Weights of a small image autoencoder.
Training: muon at rate 0.0044, 10800 steps, batches of 128.
Rows from block 7 of the encoder, named by matrix and row number. Each number is 50 + 15 x the weight over its row's rms, rounded and kept within 0 to 99. All counts start at 0.
# convs2: project pointwise conv (encoder.blocks.7.convs.2.weight, 96x384x1x1), inputs 231-307
convs2.4:57 26 50 55 55 24 57 50 54 58 20 57 67 45 51 44 41 38 36 55 30 48 50 64 56 40 53 46 69 47 74 51 48 42 53 51 68 44 54 70 51 57 63 38 58 45 36 69 66 60 49 48 57 64 46 53 62 53 49 50 64 44 61 64 44 55 67 38 29 56 49 46 64 72 55 63 41
convs2.5:50 43 36 00 57 20 50 50 46 74 62 48 43 32 60 56 61 55 39 57 68 44 86 41 42 24 65 67 40 42 49 65 78 71 68 52 55 36 57 51 54 63 49 65 57 52 55 70 49 74 57 53 47 60 47 57 42 44 40 55 59 71 39 60 59 68 27 25 61 35 55 37 49 62 35 76 67
convs2.6:33 62 35 49 43 45 37 51 58 38 45 62 47 35 38 81 63 38 57 44 51 63 58 39 59 97 47 54 60 37 95 39 56 35 53 68 55 47 37 45 44 42 50 43 43 47 44 54 52 41 54 36 44 23 56 80 38 60 28 49 44 78 39 63 29 57 53 57 56 45 22 24 53 60 66 62 40
convs2.7:61 42 28 57 53 54 42 47 52 44 45 42 39 36 06 31 48 46 50 47 30 43 57 32 31 56 50 42 46 53 65 44 29 45 39 58 20 54 33 65 49 45 61 54 51 48 63 49 48 44 27 46 36 29 31 42 43 69 34 59 59 09 47 60 79 40 37 32 41 28 66 58 44 59 37 50 55
convs2.8:58 45 56 39 47 43 52 48 59 27 34 36 46 22 51 44 43 58 53 47 52 64 54 23 65 79 41 38 56 43 62 46 39 93 54 58 66 38 59 51 49 37 68 42 49 51 45 32 12 28 56 46 39 72 47 44 49 46 78 43 57 49 54 57 64 33 48 58 47 39 38 34 50 45 34 45 40
convs2.9:51 24 71 50 55 41 48 56 32 57 51 60 68 40 52 67 66 52 46 37 38 54 43 54 45 53 43 49 54 42 71 60 56 64 62 46 64 55 56 17 47 27 67 70 32 54 54 48 58 51 64 48 59 35 50 52 54 70 49 54 42 29 28 41 53 41 48 56 51 44 53 61 55 25 70 41 77
convs2.10:56 46 58 90 49 64 55 44 55 58 47 69 33 51 35 43 62 42 55 36 46 51 56 39 38 46 42 47 54 57 65 69 30 30 36 58 36 51 43 57 49 68 38 45 48 52 31 60 46 53 59 71 47 42 48 72 57 46 67 51 51 55 52 51 21 63 60 59 44 62 37 44 61 64 29 62 49
convs2.11:53 52 72 84 43 49 52 49 65 48 41 36 38 57 63 55 58 57 58 37 36 29 65 46 34 34 36 53 44 43 58 56 38 19 43 59 54 57 46 32 52 51 47 27 55 53 22 56 59 37 18 39 54 44 36 39 54 46 37 45 50 52 39 45 55 60 35 38 90 33 53 56 27 53 62 46 27
convs2.12:58 32 29 36 48 35 61 53 44 43 53 50 56 56 31 50 57 55 61 43 43 37 46 49 35 71 47 47 59 42 56 19 55 10 42 50 40 46 51 68 43 40 70 48 52 50 41 29 31 49 44 47 55 32 51 35 39 40 46 54 62 37 58 46 48 99 38 24 48 30 37 45 55 41 78 67 41
convs2.13:47 39 51 24 55 73 52 56 40 69 34 32 63 58 51 35 49 55 58 38 34 31 23 42 53 38 57 28 33 49 49 56 46 31 45 41 37 44 45 16 49 60 46 41 24 48 29 34 38 57 37 31 53 46 42 47 44 56 47 60 53 42 56 56 71 26 64 68 63 60 30 29 47 35 56 47 55
convs2.14:51 56 71 82 55 25 53 44 48 66 51 39 59 54 35 46 72 42 56 61 46 75 56 26 60 64 50 72 47 47 50 58 53 84 50 41 45 49 27 50 55 62 57 58 53 56 40 69 60 54 63 53 45 47 58 51 50 33 94 51 47 56 52 23 45 20 57 33 36 47 38 54 60 29 51 41 38
convs2.15:48 32 46 46 51 38 57 50 64 74 53 63 61 59 28 65 33 45 31 46 54 48 43 50 46 16 56 51 74 57 66 76 55 64 38 50 49 60 52 76 59 74 73 55 57 53 41 46 47 61 33 52 52 50 55 39 52 34 47 51 59 47 55 58 60 39 79 60 53 62 42 64 64 54 57 60 49
convs2.16:48 56 63 42 55 39 60 61 47 55 34 40 45 58 64 50 47 57 39 53 51 56 72 58 18 69 69 71 57 53 79 48 65 81 53 35 44 49 28 57 58 54 44 46 43 52 40 39 64 50 48 46 50 32 42 46 51 51 60 49 79 71 52 58 45 33 52 42 41 37 52 61 61 47 54 57 69
convs2.17:57 39 17 39 47 55 57 41 66 51 33 56 52 67 30 20 48 35 67 44 46 34 37 38 52 33 59 56 56 60 46 79 38 42 47 40 61 49 49 38 45 49 37 50 59 53 35 58 35 47 60 50 47 73 51 64 35 41 77 38 27 43 34 46 53 41 48 23 44 59 73 39 44 73 58 30 40
convs2.18:58 46 37 54 50 60 64 52 32 33 38 44 68 53 56 59 60 49 49 38 53 13 54 47 55 37 46 45 46 65 35 61 40 98 73 24 41 43 31 74 44 46 46 49 59 50 72 60 63 57 69 55 56 67 54 39 50 29 32 41 47 62 52 42 49 85 38 93 53 71 68 45 24 61 35 32 48
convs2.19:47 60 68 19 57 50 56 53 63 69 58 59 81 55 51 62 50 65 20 64 54 67 63 71 73 32 60 63 59 59 19 60 61 54 39 48 68 50 48 57 45 81 64 59 49 43 59 26 32 50 51 57 48 51 53 56 66 47 40 47 75 40 57 52 63 22 40 27 74 39 41 75 54 55 46 59 43
convs2.20:55 29 34 59 49 57 48 49 65 50 66 62 66 61 50 57 51 38 33 43 68 70 53 46 40 06 61 59 70 61 48 52 51 60 57 52 45 57 50 65 52 66 61 40 53 60 50 62 44 73 61 56 61 66 62 51 49 51 78 49 68 48 65 56 61 06 47 24 38 35 47 55 34 76 38 61 51
convs2.21:65 51 55 17 46 36 50 52 59 54 37 51 62 61 23 50 50 37 48 43 51 40 75 36 29 56 58 46 48 67 60 54 32 77 51 26 61 54 66 57 54 41 62 26 53 53 10 40 40 47 53 54 55 53 45 79 47 61 79 48 19 30 45 44 33 71 25 51 51 39 43 48 62 35 48 39 58
convs2.22:57 68 62 70 51 59 47 44 37 55 59 42 57 49 31 69 47 55 69 62 26 75 66 59 52 65 34 43 66 48 24 48 48 53 64 52 42 58 34 44 46 18 46 51 44 54 50 42 29 42 54 39 51 62 53 41 40 58 55 50 60 28 55 49 43 61 19 43 49 88 52 66 78 38 44 15 45
convs2.23:55 59 64 58 53 32 42 53 67 51 65 68 42 63 43 49 63 45 43 53 73 72 67 44 41 49 33 38 54 59 77 54 57 95 60 45 49 68 66 38 54 74 59 57 48 51 69 33 51 55 52 69 60 43 44 53 62 63 38 50 61 32 55 38 29 21 66 33 43 46 55 60 68 31 53 59 69
convs2.24:44 12 51 84 52 19 45 49 55 40 70 43 50 53 56 33 52 48 19 56 61 39 45 30 54 38 51 54 48 55 57 60 70 68 32 37 45 46 41 19 53 11 43 57 45 48 52 33 38 56 55 44 51 54 55 59 51 83 59 55 48 54 57 58 47 30 42 24 48 49 52 39 73 62 22 58 38
convs2.25:42 44 26 46 57 30 59 52 28 46 27 34 68 51 49 50 54 59 40 54 54 48 58 53 69 53 65 70 51 56 28 46 85 74 44 49 68 51 40 23 44 60 62 48 57 46 42 25 48 68 55 69 56 40 49 22 54 51 51 56 00 77 59 61 53 50 46 36 16 29 70 70 62 57 37 40 48
convs2.26:54 37 48 65 42 48 56 54 52 44 69 45 77 42 70 56 79 53 48 48 69 27 70 79 68 50 40 74 42 55 52 81 49 76 49 65 51 61 43 49 55 51 63 61 51 48 34 59 64 59 69 59 42 74 61 57 53 41 53 43 41 12 44 60 40 30 39 22 26 51 48 47 31 53 21 33 61
convs2.27:40 51 74 58 51 63 45 49 57 39 49 44 56 63 32 32 39 34 43 55 44 27 63 55 65 47 55 32 54 48 47 34 69 58 83 60 24 51 54 73 55 82 55 76 36 48 53 48 58 33 38 53 54 58 52 59 46 47 41 50 66 73 39 40 68 50 40 33 35 48 35 74 37 35 72 25 54
convs2.28:35 61 36 46 44 44 45 50 46 35 40 70 63 41 49 40 81 52 63 52 50 78 46 34 38 48 42 53 46 31 66 47 29 28 66 53 41 43 31 26 43 75 52 56 64 52 46 50 89 70 36 45 55 61 62 48 56 38 43 50 52 55 56 67 43 55 41 86 40 23 47 36 79 54 48 24 66
convs2.29:54 28 43 41 56 10 51 49 53 55 48 43 51 81 46 69 50 56 42 45 26 69 66 49 54 32 44 48 61 62 67 31 38 54 45 38 52 50 43 36 44 49 26 41 40 46 46 28 55 56 41 46 53 49 40 51 60 56 27 60 38 46 87 46 45 23 68 55 48 75 20 60 68 33 92 30 56
convs2.30:54 55 41 63 41 68 56 55 53 49 73 45 50 64 52 37 55 50 28 45 43 64 63 43 63 78 30 57 43 66 51 68 44 58 21 70 29 47 34 73 54 51 31 43 54 42 46 48 60 58 61 68 51 65 62 46 53 25 43 43 45 46 67 51 42 19 46 40 43 35 68 55 77 55 58 30 56
convs2.31:63 42 44 43 45 32 49 51 51 46 38 53 76 42 29 50 42 65 78 57 48 51 50 50 26 82 34 53 55 54 78 64 45 39 39 40 42 43 36 40 42 59 57 60 50 51 43 56 47 38 47 31 51 48 54 33 48 40 32 54 30 63 70 39 72 56 57 66 35 36 56 52 55 70 39 85 65
convs2.32:52 55 72 07 53 24 42 53 41 57 35 62 67 46 61 53 65 51 42 33 49 28 51 56 53 45 60 45 40 38 43 61 32 45 67 70 57 60 27 69 44 33 55 52 58 46 38 47 45 59 45 44 67 30 50 66 49 58 48 49 68 48 49 64 22 72 33 44 41 15 83 48 07 35 57 32 53
convs2.33:59 52 53 89 40 50 49 60 45 30 55 45 35 58 83 69 60 50 53 34 52 42 72 57 43 12 52 41 58 50 48 73 56 46 55 68 56 44 42 44 54 22 62 48 46 49 23 44 43 49 50 66 59 66 42 70 55 47 44 48 71 49 54 77 39 25 62 62 44 56 31 62 46 53 21 75 57
convs2.34:39 44 53 74 46 75 57 50 49 47 65 55 43 42 64 64 63 29 54 33 32 63 38 62 54 58 48 37 64 43 06 19 54 60 42 47 56 51 59 47 50 26 40 67 46 56 64 60 51 66 39 57 51 46 47 38 42 69 71 64 40 49 23 52 58 35 63 62 56 60 45 83 41 37 79 39 49
convs2.35:51 39 67 45 53 48 54 57 52 25 50 58 50 59 40 48 66 60 56 49 68 30 66 63 57 63 58 60 53 47 69 43 41 12 49 66 38 45 43 44 55 46 41 64 48 48 28 78 61 47 51 53 61 67 45 43 35 52 74 57 55 82 69 64 58 59 55 67 34 60 51 42 50 28 54 45 58
convs2.36:44 43 79 51 56 41 49 47 35 51 67 45 52 21 62 39 52 37 34 50 38 49 77 40 56 43 25 40 37 46 45 46 49 48 51 52 39 44 45 48 50 24 34 77 48 48 54 65 58 35 34 64 38 56 46 44 56 39 24 51 40 43 30 46 63 34 39 60 43 44 49 34 50 58 37 43 53
convs2.37:44 50 71 73 51 44 44 45 70 53 31 47 52 38 63 41 32 57 52 53 39 46 68 50 60 53 38 39 58 61 02 25 75 48 38 62 49 46 56 69 48 23 38 43 43 49 55 36 52 54 22 44 54 39 61 74 61 42 46 46 56 44 47 41 71 38 23 40 16 41 86 66 50 15 33 49 22
convs2.38:53 56 26 62 46 62 49 52 39 44 69 57 35 39 57 52 58 47 60 47 41 51 70 69 58 39 47 51 40 50 57 04 64 32 45 55 50 51 50 37 52 57 62 54 65 49 39 52 44 40 47 37 52 37 57 69 49 47 54 44 52 56 45 55 34 56 51 62 37 37 15 95 72 76 71 34 46
convs2.39:49 33 48 55 43 61 54 63 57 43 52 50 69 39 36 38 62 42 59 45 35 20 27 56 33 54 53 64 63 54 00 07 75 53 56 45 39 46 50 64 48 63 34 45 56 51 43 44 27 55 35 55 42 43 45 53 34 66 39 59 76 39 57 60 39 26 52 82 46 58 84 49 65 51 34 51 56
convs2.40:62 55 52 43 43 53 49 49 68 46 56 62 32 29 48 37 32 52 72 37 45 50 44 41 56 94 20 36 37 37 76 28 54 56 37 32 50 47 51 41 47 61 36 52 41 45 56 30 34 17 52 56 46 37 52 42 40 57 34 52 61 57 56 51 68 51 57 42 55 52 46 48 65 58 61 48 40
convs2.41:58 70 55 59 47 71 47 52 50 49 37 53 43 61 55 78 48 45 30 46 82 49 68 62 68 70 30 75 47 49 58 52 55 35 42 55 44 44 41 73 50 57 46 67 49 44 52 57 48 55 66 47 60 40 52 53 29 78 50 57 49 29 37 56 57 54 54 19 66 31 34 37 35 56 58 28 67
convs2.42:44 19 55 47 47 34 56 49 49 68 51 51 55 37 61 36 57 48 43 43 46 75 69 46 48 79 47 28 57 52 33 34 44 55 46 56 42 52 31 73 53 86 45 57 64 52 67 58 32 65 55 41 40 51 46 30 52 38 36 46 99 80 42 43 40 33 42 52 44 44 59 53 51 55 39 37 44
convs2.43:54 53 60 41 57 37 43 43 61 59 69 44 56 58 48 50 49 56 46 54 70 47 61 85 63 52 72 74 61 63 80 99 58 65 64 51 62 47 42 49 52 84 52 47 48 55 59 57 47 59 58 59 60 58 57 60 63 60 46 44 45 24 32 58 36 28 49 19 63 63 61 55 66 67 40 51 56
convs2.44:64 39 52 31 50 70 46 43 38 66 99 53 44 19 52 41 57 56 57 62 70 52 66 67 56 48 55 68 39 51 53 49 44 48 34 49 42 55 51 69 62 53 68 38 32 57 66 51 33 50 44 33 54 63 59 54 43 51 27 50 54 65 52 55 35 47 60 48 61 35 58 54 47 55 39 25 53
convs2.45:56 23 42 51 55 50 49 47 40 48 33 72 56 63 51 51 57 51 35 46 60 34 23 50 52 07 56 55 39 79 15 26 61 42 28 58 62 47 36 63 54 51 33 74 49 56 57 64 17 88 50 60 37 48 57 58 68 53 43 54 43 38 32 50 45 39 54 56 61 37 39 32 40 41 43 78 75
convs2.46:59 56 67 54 46 42 56 40 43 58 68 56 50 69 40 36 62 51 42 51 48 47 46 25 48 12 48 48 64 44 42 57 47 20 50 50 49 54 44 66 51 37 48 47 73 53 42 41 26 44 39 45 46 64 56 47 55 31 62 49 75 31 65 47 31 91 50 60 51 77 62 40 61 27 51 58 60
convs2.47:67 30 22 41 48 53 53 41 38 31 53 52 50 55 62 53 64 39 48 47 35 31 54 57 51 64 41 45 63 48 53 60 53 49 76 39 35 49 50 34 50 53 33 44 59 47 41 46 55 52 53 51 46 46 37 50 45 56 54 44 61 51 29 60 44 55 45 47 30 41 72 48 48 69 32 33 58
convs2.48:57 63 61 35 43 65 50 43 44 53 34 44 51 66 49 54 67 65 42 46 63 70 43 67 62 46 68 60 51 33 44 37 35 43 61 43 55 42 49 75 52 46 49 59 57 54 45 44 43 70 69 51 41 46 50 50 47 46 18 38 64 32 45 53 43 30 48 59 49 60 07 44 58 56 44 21 48
convs2.49:67 36 27 40 46 46 49 55 66 33 42 18 42 52 52 32 54 38 36 42 31 40 29 53 68 59 39 48 23 52 00 19 62 61 50 44 47 57 66 32 47 74 28 45 34 48 42 42 51 37 35 50 49 16 42 35 49 68 58 55 64 25 46 36 44 55 66 47 53 23 39 54 63 40 47 51 72
convs2.50:35 49 60 52 48 46 51 49 74 54 55 51 51 40 60 23 42 56 51 42 43 79 41 45 43 39 37 43 37 43 34 39 52 61 70 57 34 42 64 38 52 46 69 44 55 41 54 58 61 53 37 64 49 54 52 45 58 48 44 54 55 42 47 56 27 77 77 60 47 43 19 49 47 61 44 15 40
convs2.51:58 42 44 32 47 69 55 47 54 68 58 51 36 47 51 70 56 54 54 48 38 45 57 35 38 50 40 38 46 49 99 67 50 15 52 58 50 50 42 75 51 59 50 47 52 52 44 43 35 47 32 52 48 50 40 47 47 63 62 51 30 24 47 51 30 53 56 35 41 59 32 46 60 92 20 49 68
convs2.52:52 76 56 65 48 36 53 55 43 39 13 42 59 81 53 44 48 59 47 58 45 73 46 69 32 40 47 62 42 61 71 53 48 50 49 39 44 47 54 53 48 51 45 56 55 49 61 64 23 27 57 48 52 59 52 42 47 50 65 47 53 67 36 47 60 00 58 63 37 44 42 51 49 74 40 60 47
convs2.53:51 44 38 59 54 54 47 47 64 77 50 52 66 57 38 51 33 38 19 44 66 53 67 58 28 57 45 64 77 55 48 46 44 82 49 55 62 55 51 52 45 44 38 44 64 56 55 51 38 56 55 47 57 60 54 60 49 40 53 43 66 50 64 49 49 48 53 37 20 56 47 53 33 29 52 56 41
convs2.54:46 59 39 64 48 79 41 55 33 58 66 35 26 61 62 77 51 48 63 32 46 47 47 28 56 59 61 42 40 57 44 48 48 67 56 52 43 52 52 52 47 48 33 44 49 49 56 39 46 63 72 51 46 77 34 35 34 89 70 48 55 15 73 41 61 66 54 57 76 77 42 63 23 64 92 58 53
convs2.55:53 28 36 47 54 59 52 39 74 35 68 48 48 35 36 32 51 39 50 57 49 58 59 44 60 76 39 46 54 60 55 28 29 48 69 67 50 41 66 51 51 43 73 51 44 43 59 49 61 47 36 40 44 58 60 47 53 63 59 55 29 56 59 32 28 55 47 54 36 64 40 40 67 48 40 63 72
convs2.56:52 53 58 62 46 66 52 50 35 74 76 30 58 52 54 48 65 55 32 38 64 92 63 82 64 23 69 74 69 51 54 75 66 51 51 66 77 44 57 34 49 84 71 72 41 47 66 26 52 56 67 49 51 57 52 60 55 48 43 52 47 47 41 62 43 31 44 36 50 42 23 42 51 40 59 29 24
convs2.57:49 52 88 46 48 47 43 50 33 50 31 32 48 31 48 46 45 33 57 56 33 33 52 34 44 24 33 36 52 50 32 27 50 50 45 35 44 51 49 49 45 47 49 43 62 43 40 52 10 36 42 51 47 55 47 61 52 51 51 45 62 52 49 34 65 32 43 58 48 78 70 24 71 33 66 56 42
convs2.58:40 64 57 27 53 47 54 53 51 64 63 61 42 52 66 31 39 52 53 55 67 41 56 17 50 58 54 58 70 51 82 50 53 41 62 49 55 55 20 42 52 22 42 48 51 51 50 40 45 52 55 58 54 53 66 73 51 33 53 44 47 24 61 46 28 57 67 21 12 73 48 86 54 56 27 39 40
convs2.59:50 47 28 97 48 61 53 43 44 42 41 43 58 38 37 22 23 35 56 46 43 58 44 44 43 26 18 51 45 41 42 35 32 39 34 52 39 44 43 55 51 32 21 28 46 42 58 38 76 30 38 58 52 63 52 25 56 60 56 56 65 61 72 49 46 28 52 53 46 57 48 45 16 56 63 67 71
convs2.60:42 21 58 81 38 78 48 55 42 65 68 49 39 73 61 50 51 57 40 50 80 55 80 48 44 46 57 53 65 63 67 77 58 87 58 51 55 65 71 44 61 46 78 53 40 50 65 49 58 86 87 62 54 74 51 53 46 40 50 44 59 36 39 61 22 81 46 52 57 57 47 62 19 41 54 45 55
convs2.61:45 62 86 44 64 57 60 47 59 43 44 45 71 62 39 39 56 52 48 63 73 56 63 70 39 49 50 67 61 57 54 75 54 36 38 51 77 52 30 23 47 80 45 55 21 48 65 60 42 52 63 50 46 51 53 64 63 46 55 47 68 57 46 43 80 59 45 74 27 63 29 56 85 22 25 44 40
convs2.62:46 24 32 72 47 09 48 53 51 58 52 46 52 41 34 57 40 67 56 66 56 44 36 52 65 37 68 44 28 28 79 70 51 54 74 42 62 48 48 51 47 49 35 56 53 51 53 62 80 42 64 44 62 56 58 55 51 52 66 52 67 79 53 44 44 76 49 60 50 60 53 71 74 47 59 41 53
convs2.63:69 53 08 65 51 30 46 52 56 52 60 37 53 41 48 58 50 41 47 52 41 53 52 53 49 35 61 63 43 48 33 31 34 19 45 45 39 54 51 46 45 42 43 51 47 52 36 59 64 39 44 53 46 79 49 62 38 65 51 46 21 45 64 47 56 68 45 25 37 30 47 33 44 86 44 43 39
convs2.64:53 26 37 57 51 72 46 46 52 42 66 59 61 37 37 46 56 45 44 55 68 24 71 24 47 99 33 58 37 52 09 61 41 26 57 51 59 48 54 42 47 51 41 55 39 48 37 55 56 57 26 83 40 56 50 47 52 65 40 57 40 28 47 46 29 71 42 99 46 23 74 25 51 38 48 78 62
convs2.65:54 58 34 65 45 50 42 50 43 34 59 59 40 40 40 67 32 45 46 47 21 34 29 43 62 31 19 47 26 39 60 59 40 40 42 24 12 49 32 15 43 43 37 60 41 45 38 55 27 37 38 38 42 68 40 24 48 72 45 52 47 50 57 50 46 40 51 59 42 08 30 67 61 77 51 72 31
convs2.66:53 53 51 26 53 51 51 53 51 53 33 23 53 34 45 43 54 55 53 48 33 34 68 09 49 38 46 49 56 67 69 62 32 55 36 40 42 52 33 31 54 57 68 61 52 49 60 57 53 35 20 62 54 78 52 37 56 43 63 49 25 52 56 45 87 85 54 71 46 11 64 60 36 42 57 48 52
convs2.67:40 79 49 15 53 73 54 53 63 45 43 44 47 47 34 38 44 56 49 55 44 35 36 56 37 21 58 58 46 35 60 50 51 72 53 25 51 46 41 23 45 39 23 57 41 49 39 48 18 50 35 41 46 69 51 46 51 59 62 57 49 43 27 28 51 69 63 73 51 71 90 67 42 27 59 67 62
convs2.68:49 49 38 79 54 49 55 48 66 51 46 31 51 41 46 42 62 49 54 50 25 54 33 57 36 79 45 03 52 42 19 64 58 72 30 30 51 54 27 31 50 28 47 64 53 52 50 56 50 37 31 54 56 34 43 48 59 39 21 50 55 55 62 59 62 56 51 54 54 00 42 48 43 47 56 65 59
convs2.69:57 56 61 50 58 24 57 57 58 41 27 35 72 50 47 29 42 68 30 45 54 45 21 52 27 41 40 56 36 43 51 54 58 43 57 40 30 51 50 24 49 52 39 52 57 42 33 32 32 44 50 52 40 63 45 36 51 66 54 52 59 87 54 41 55 81 39 43 30 64 53 53 57 09 58 44 58
convs2.70:61 61 50 53 53 54 62 54 57 51 40 36 55 63 48 48 53 45 54 37 55 71 50 61 66 80 46 63 51 58 83 57 44 34 12 57 59 45 57 46 60 25 63 68 40 49 47 41 31 49 51 21 49 47 46 58 46 60 57 47 62 37 52 37 39 62 41 69 60 28 37 43 43 46 08 58 53
convs2.71:51 43 24 57 42 32 47 56 33 57 71 55 54 52 71 17 44 47 46 27 55 23 68 51 45 59 42 56 43 52 24 38 35 61 43 44 26 53 47 52 40 37 32 23 48 46 66 32 56 36 34 60 57 58 38 55 35 69 42 58 33 53 45 45 48 60 34 62 56 33 30 53 45 77 52 28 49
convs2.72:61 68 49 23 51 52 46 48 40 48 72 49 70 53 32 44 53 49 60 61 68 67 64 40 53 67 57 36 62 62 43 34 63 52 59 30 65 50 51 45 54 76 49 47 49 52 41 76 36 54 63 63 60 47 61 43 58 46 46 57 50 61 55 39 34 30 65 34 56 32 79 54 93 60 64 67 42
convs2.73:62 60 59 27 48 53 49 57 42 27 69 49 77 50 45 67 60 49 66 47 64 47 48 47 36 30 52 67 45 52 16 04 37 44 45 53 49 49 34 43 46 62 31 42 52 50 52 68 43 45 56 58 57 72 63 44 53 55 40 44 40 35 23 36 72 51 34 63 46 59 43 54 34 56 72 26 65
convs2.74:40 40 41 53 41 32 46 50 69 51 20 35 63 39 45 40 36 55 61 59 21 46 20 32 43 58 41 48 56 42 40 29 39 60 60 45 49 44 33 42 49 39 00 50 56 51 36 43 58 52 41 40 36 75 48 26 46 59 52 37 44 35 41 45 34 30 66 77 44 56 79 71 42 51 36 41 43
convs2.75:49 27 32 59 55 50 49 53 65 46 49 38 47 20 38 39 52 41 69 55 41 36 32 16 39 66 36 39 54 53 50 45 58 14 67 49 39 43 38 42 52 33 57 65 63 48 61 46 24 41 48 48 60 63 53 61 51 59 50 53 59 60 38 71 36 38 50 57 52 32 65 19 48 28 64 57 51
convs2.76:57 58 74 00 50 67 51 58 33 27 34 45 41 55 33 66 57 70 40 58 57 60 66 15 37 49 70 40 52 45 44 57 66 67 30 44 62 52 70 54 57 32 65 59 63 56 61 44 26 62 61 54 53 52 51 46 50 65 56 53 57 68 59 51 66 33 48 72 38 58 57 53 69 48 61 50 67
convs2.77:54 43 17 81 51 56 48 55 47 39 57 59 66 61 48 54 62 48 23 54 30 37 58 72 38 59 48 56 64 29 69 65 43 96 61 49 41 56 58 86 41 70 40 41 59 50 38 48 57 46 44 62 50 72 50 45 53 49 44 47 52 54 70 55 43 60 21 22 68 29 36 47 57 61 60 55 68
convs2.78:48 36 42 47 47 35 45 49 55 52 48 48 59 69 25 33 46 53 54 49 23 78 56 30 53 00 29 52 70 58 65 40 46 25 24 70 48 52 48 65 49 39 54 63 39 51 26 33 55 23 52 46 47 84 57 63 53 51 44 51 43 46 66 49 34 66 64 37 32 38 25 53 47 61 43 58 46
convs2.79:54 60 33 45 58 70 51 52 48 74 71 37 82 64 53 46 72 51 41 53 77 51 28 50 59 46 59 64 54 38 29 47 71 51 29 29 64 52 29 22 53 28 80 48 46 56 85 43 62 62 62 58 53 56 58 67 53 44 47 54 68 34 40 65 36 03 64 38 50 22 25 44 59 34 33 67 50
convs2.80:57 72 84 52 56 44 52 54 63 47 56 36 51 66 50 51 41 49 56 50 46 63 61 38 46 41 48 19 60 56 63 52 53 59 46 37 43 59 49 61 57 47 51 55 47 54 86 33 85 36 44 50 40 48 55 37 44 49 28 54 72 71 57 54 57 72 71 36 28 62 30 71 51 69 61 95 41
convs2.81:54 41 58 54 55 62 62 50 43 49 53 38 70 53 42 51 52 41 58 51 50 04 31 28 53 75 25 45 49 72 13 43 68 55 28 28 76 48 27 30 56 43 46 51 52 49 60 41 51 18 45 47 47 45 50 40 49 74 47 53 36 57 46 56 20 48 41 44 62 48 37 45 58 58 65 92 42
convs2.82:45 42 37 78 49 75 39 54 51 40 38 45 58 64 40 22 56 70 46 53 33 65 38 46 62 55 46 46 71 51 49 60 41 52 40 40 30 51 52 36 51 48 33 46 42 53 21 42 63 43 54 63 47 65 41 36 42 32 28 45 40 26 58 58 40 70 49 61 36 52 68 54 42 22 43 59 40
convs2.83:37 36 47 24 48 51 56 49 48 57 75 57 66 55 56 59 62 50 38 47 63 42 58 66 60 60 32 68 55 52 33 60 46 57 40 60 46 52 57 46 57 26 25 63 46 46 62 51 36 32 44 39 64 77 58 51 56 22 31 43 67 58 64 69 74 51 51 16 68 48 36 33 52 70 12 73 45
convs2.84:53 39 69 07 43 42 44 42 01 48 57 43 47 61 42 37 55 44 41 43 43 28 29 13 58 47 44 64 59 57 83 79 51 51 42 47 54 50 66 51 53 18 51 67 44 49 52 29 28 46 27 55 42 44 44 71 61 38 27 51 21 64 40 49 81 63 43 35 56 30 44 16 51 39 22 35 51
convs2.85:53 38 38 53 49 70 55 49 61 41 62 54 59 59 53 25 46 54 55 44 33 64 53 52 47 41 62 37 69 59 47 59 67 55 50 52 58 48 59 23 51 60 47 46 51 52 60 59 57 50 45 50 71 48 47 37 65 64 78 60 74 07 39 62 77 59 73 36 40 56 30 55 55 59 23 56 69
convs2.86:47 45 34 14 52 55 41 59 55 50 42 46 38 51 36 46 62 39 56 60 29 49 41 50 30 50 39 35 64 62 40 22 44 46 33 58 66 46 36 57 51 48 29 29 47 50 40 42 19 29 25 39 44 38 51 32 49 70 71 49 48 37 57 48 61 46 68 64 50 65 08 21 66 57 86 46 38
convs2.87:48 37 47 69 50 47 46 54 73 50 64 60 48 39 34 08 55 56 55 61 35 69 30 45 30 38 66 75 66 61 29 54 32 41 38 54 60 54 59 56 66 41 33 67 68 50 31 73 39 43 26 62 41 42 51 14 36 35 63 46 39 98 56 53 52 65 55 52 59 31 41 53 55 51 46 49 51
convs2.88:55 49 65 35 54 41 48 54 40 44 49 38 52 73 41 15 47 47 37 56 57 61 37 54 36 50 57 38 61 57 55 53 63 99 37 45 80 53 62 54 51 51 41 56 56 50 58 67 47 42 62 55 43 56 57 67 56 57 49 43 67 33 44 40 59 19 67 67 44 60 58 55 34 69 96 59 35
convs2.89:35 50 58 63 48 46 49 52 17 76 54 52 55 41 48 49 45 61 74 44 67 47 62 66 50 11 67 61 46 47 87 58 46 64 55 69 60 50 60 40 57 44 58 30 47 47 41 60 43 41 39 43 51 47 59 50 58 53 51 48 65 39 42 49 47 66 53 35 72 41 53 34 51 39 60 16 42
convs2.90:25 74 47 46 54 41 54 55 28 50 58 40 51 51 53 29 41 61 47 66 52 35 42 76 38 74 60 47 41 57 20 32 38 28 68 52 37 46 62 65 45 29 49 70 56 56 58 42 62 38 52 53 48 44 58 44 49 29 26 64 53 58 38 38 58 53 57 44 39 64 60 78 59 41 46 34 52
convs2.91:55 30 76 51 49 65 49 42 30 26 66 40 49 44 45 33 45 57 44 47 52 74 56 22 78 24 68 64 58 39 73 61 64 70 59 60 39 51 48 46 51 65 38 74 53 50 23 52 32 29 52 60 49 50 57 36 50 27 48 38 60 65 43 54 76 60 47 55 28 34 24 80 78 53 51 51 60
convs2.92:38 58 21 74 44 45 50 46 36 57 68 49 49 54 41 54 50 61 63 41 41 64 55 43 52 58 47 51 47 44 70 69 32 73 28 42 52 47 49 51 47 39 30 37 49 45 74 47 75 74 53 47 38 63 49 49 43 52 34 45 31 57 35 45 30 37 38 23 55 37 38 66 68 26 70 57 37